A small self-supervised image encoder, trained from scratch.
Training: soap at rate 0.002, 7600 steps.
Data: trained on scattered letters and digits in many colours, 195000 training examples, 10.0 epochs.
Rows from block 3 of a small self-supervised image encoder, named by matrix and row number. Each number is 500 + 40 x the weight over its row's rms, rounded and kept within 0 to 999. All counts start at 0. Numbers have three digits each.
After each channel's rows are labels from the 100 images, of 14848, where the channel reaches its highest value: "patch colour" is the nearest of a few named colours to the mean colour under the peak. Only what is clearly more common there than usual is listed. The data: scattered letters and digits in many colours. In brackets: how many of the 100, against the usual share in percent.
# conv: 3x3 conv, stride 2 (model.blocks.3.conv.weight, 160x80x3x3, each kernel summed), inputs 0-79

conv.142:515498469575473523434507473477506598475560508581525478465497467493441557507461413566487463489496545421534529504533473532453507524500501527476488462477459536467474561500553473481462439482486519505532498509556513465455488522482421608521559514
patch colour: black (72 vs 35.6)

conv.28:494493559471470481531529485502474503527458429559465529498521512524488434500503486484497503474453492516542495460459463466479529442518452454515494501443505509452537498564475443620519521488501533510496497479477485456665453570584528473514492546
patch colour: white (59 vs 25.5)

conv.143:439512499623502527557529492417546475472496572485508560487499504509535510519565588488520490443433525507484554516525476482530575495444506501510450487456501496482486451465486514517514498554543492509522453473508513494597434534446478460556426498
patch colour: grey (73 vs 3.4)

conv.29:521502436586482458466606531506495533480551544538485440514500503502545547510425426501467490513467398423522496489490463589447484508501479518492466478559483506514488526464495540484481513470417495513565477529546452492451552508485452547516553496
patch colour: black (86 vs 35.6)

conv.138:523542488541499416508452507478471509552537551559520459513490495520555477487502509511475384522511529524521564496527483535493543514474534467433517597466541424510504501460496488421466421409529515446495504529455543432524454469521540518545516486
patch colour: brown (54 vs 13.2)

conv.146:460555490500464508549508481595462389521503457515498500527354603475417493507497524529493490539465496520501499478516548458554465488473463446494481458525492466510419489489447467544507531506486512492497449484541485500479537493534500503411516524
patch colour: grey (61 vs 3.4)

conv.153:482434509458546501548412508437533493523548487411515458440454491539510551433472465501504485521525465481472552571563535526560497554471556516503552497537558503571465507427472503477461411440507477462510463469499486498495517521516525477506426532
patch colour: white (74 vs 25.5)

conv.76:445476514496514505490449477501478470514554477515482431480493567489538510518533511484493522554429467477493479470509442483539598574515539486452559500508505509584494509458527537502514443521510570528504543438610433463549585482509522445479442475
patch colour: black (63 vs 35.6)

conv.43:483477565445507490509460466499393524532498523470507486468543443546520417482526445508503517460553532507431497490354507498472520547540465481506460502502449485411517473532473516434471493530486482499490469495508490536580498522531492479518510398
patch colour: white (58 vs 25.5)

conv.127:513471510457534425515441469426551529517498451444508552400493483499487520494552527481482445581471464519510467524504498401452576542566524476463537524478544520531547538505501434473503464528526488492539467497461479462550456556537483570545503537
patch colour: white (58 vs 25.5)

conv.69:450471550535506520544480468433536480485445545489533525444572528514469506523514558519487461493477498498536547508524529405555574528465512441567454477492488480541446467520474543519518551522545466512480440409537511443570484499487512451468403509
patch colour: grey (45 vs 3.4)

conv.122:475545497502483542498542554476549535478529519529475529534510504468489470558598533498485513484448479345540497489504490513550538498484455353519462506486486504591493557494465510494533516528491504469512584492544562483513499480483516474472507527
patch colour: white (64 vs 25.5)

conv.59:524515514535439459516508472496539499566435491504468493521523549521488521503496513623475422523529469518568462512499508510472512481485490425538521493485508344491446530460496430501461525528546543461572474508508463456547528492514418504514499518
patch colour: black (96 vs 35.6)

conv.40:451507526597440508560484528451508456472491565500562560498514552446532493549567590511513486450419538537464496445514442458557513514413545488508531505485515461505438474469489506495472489510565516509514438490498491445517515473489543454490420507
patch colour: brown (71 vs 13.2); grey (26 vs 3.4)

conv.115:580455490519514482432556460516596528542570518553474444545512495483435598506536479519476526511483504493486519516529484448486526503580465546517493493560508511487463617488455502484489499479552498549506508514529464490419477507496511523431450569
patch colour: white (70 vs 25.5)

conv.117:504526485540515511438467525492510524527450492511513538522487611454473493516516514490596457493481577491487636499478544473527511493490489463415487539498494538493428502508547447490492442485534509486440478425494437477489416489503463461432498516
patch colour: grey (59 vs 3.4)

conv.94:510489550511541485539449507407495476502429516590497506495494554494516449542513487499514533486409614531568525469488570454456508498447497469444543523507497562479449470466454514569508463541501522578442516518576509500511530491507499463523478473
patch colour: grey (56 vs 3.4)

conv.9:539478475540537470447484513455545537510488549425502443494533490551571592485475493484499443552591461508492537512506489534494491504494483429529513549462504510504450494470455612424465417445529539474464479499561438474490481523542550489507478504
patch colour: white (55 vs 25.5)

conv.118:442526531625489470450501504468540483496443507505515519442510582576572478502526471482511487511476493499475480486528460444524480531491533470504477479523536487541493460471577496506518506495530517512483447527532509440486437486484505441519327504
patch colour: grey (78 vs 3.4)

conv.102:491542474503510535523473524527462513474525562463552505464530449424514520462455509495504516458501479462466468560420520557482512496463468544489495513515409491458511568446487557385456455511506507484406541548515510546449467491483463453509523407
patch colour: grey (44 vs 3.4); brown (40 vs 13.2)

conv.112:465492445516487565517521507466426447454494494550591583520496425507438447449499488516483530502525486463490474463469509493525448447462500567548533506581428498439463499531442506581465489519490465498500514451515527551451524495482504489439427463
patch colour: brown (33 vs 13.2)

conv.100:568450466649523514487516508526520478485437486513553466471515495544464481488502516481469479492475512510576493565497526495523446484475485492508459497492438514503470477496477499511549411497562418529528585502516568512462448527450496545597463489
patch colour: brown (63 vs 13.2)

conv.45:460543505480538433513478567488494548504535543499513500498541543461473427496573519461391491539402464430544489482478482485507544555504518404514549492481475472567480481533465508518508508548524446470482539488476591459592512485499510502486483469
patch colour: white (58 vs 25.5)

conv.134:501502491482461503524554493457472506509428450548494518423500516531444538542418493500484457474531459606528504463589546534417583555523522623470462500510476469490527458485509502480519502537500520475506430461524458525524533492471495464515451515
patch colour: white (53 vs 25.5)

conv.32:457516496605467485480579536398503518487446481513498454515530541574539477530627498534467512459457525521501517484505459474470479471422511508516515495525540554466503485485454452546509518538487503581459488491497434453529506534476509471589471509
patch colour: pink (43 vs 21.1)

conv.159:500595556534476445519521430489601480409487591496487523485526515478523482521453515553467582480478487566479502517517532430512590487514463498516459505497469472484513493599504511474491487488558519459430508483490506482519524496498512510481412560
patch colour: white (55 vs 25.5)

conv.90:525553519597424477452542553469494553508480505557463457567506456506456559526507493509490492461491531501490676525484495511504534497460491483432481467490465521503496522497443508490450485520538535502561478490565432475535483507489507487517420502
patch colour: pink (54 vs 21.1)

conv.136:551510542542442506509617511491501506527431512510509486548534443442434562525445519497492446504474502465490599506488517481551589501479464457539472503530462488472450562574473485485509566522532476501500460437505499441533466531519517456436465526
patch colour: grey (38 vs 3.4)

conv.22:463541483482560482418457477456527503469466471476478520467488624453457466480499522457578503490469552471474556491541531425474512509470498444498522552459560503536462453501583459513474525536540534490477430455487445507534455522533491500420524540
patch colour: grey (86 vs 3.4)

conv.83:498491486581481447474506484527541427460462523532506501509452574473539486468522491547429465532515394487507535488527472549465444497475483483522527429531489467484403485452461510527521439485477491467598500490537441537508567509487469592488466510
patch colour: black (88 vs 35.6)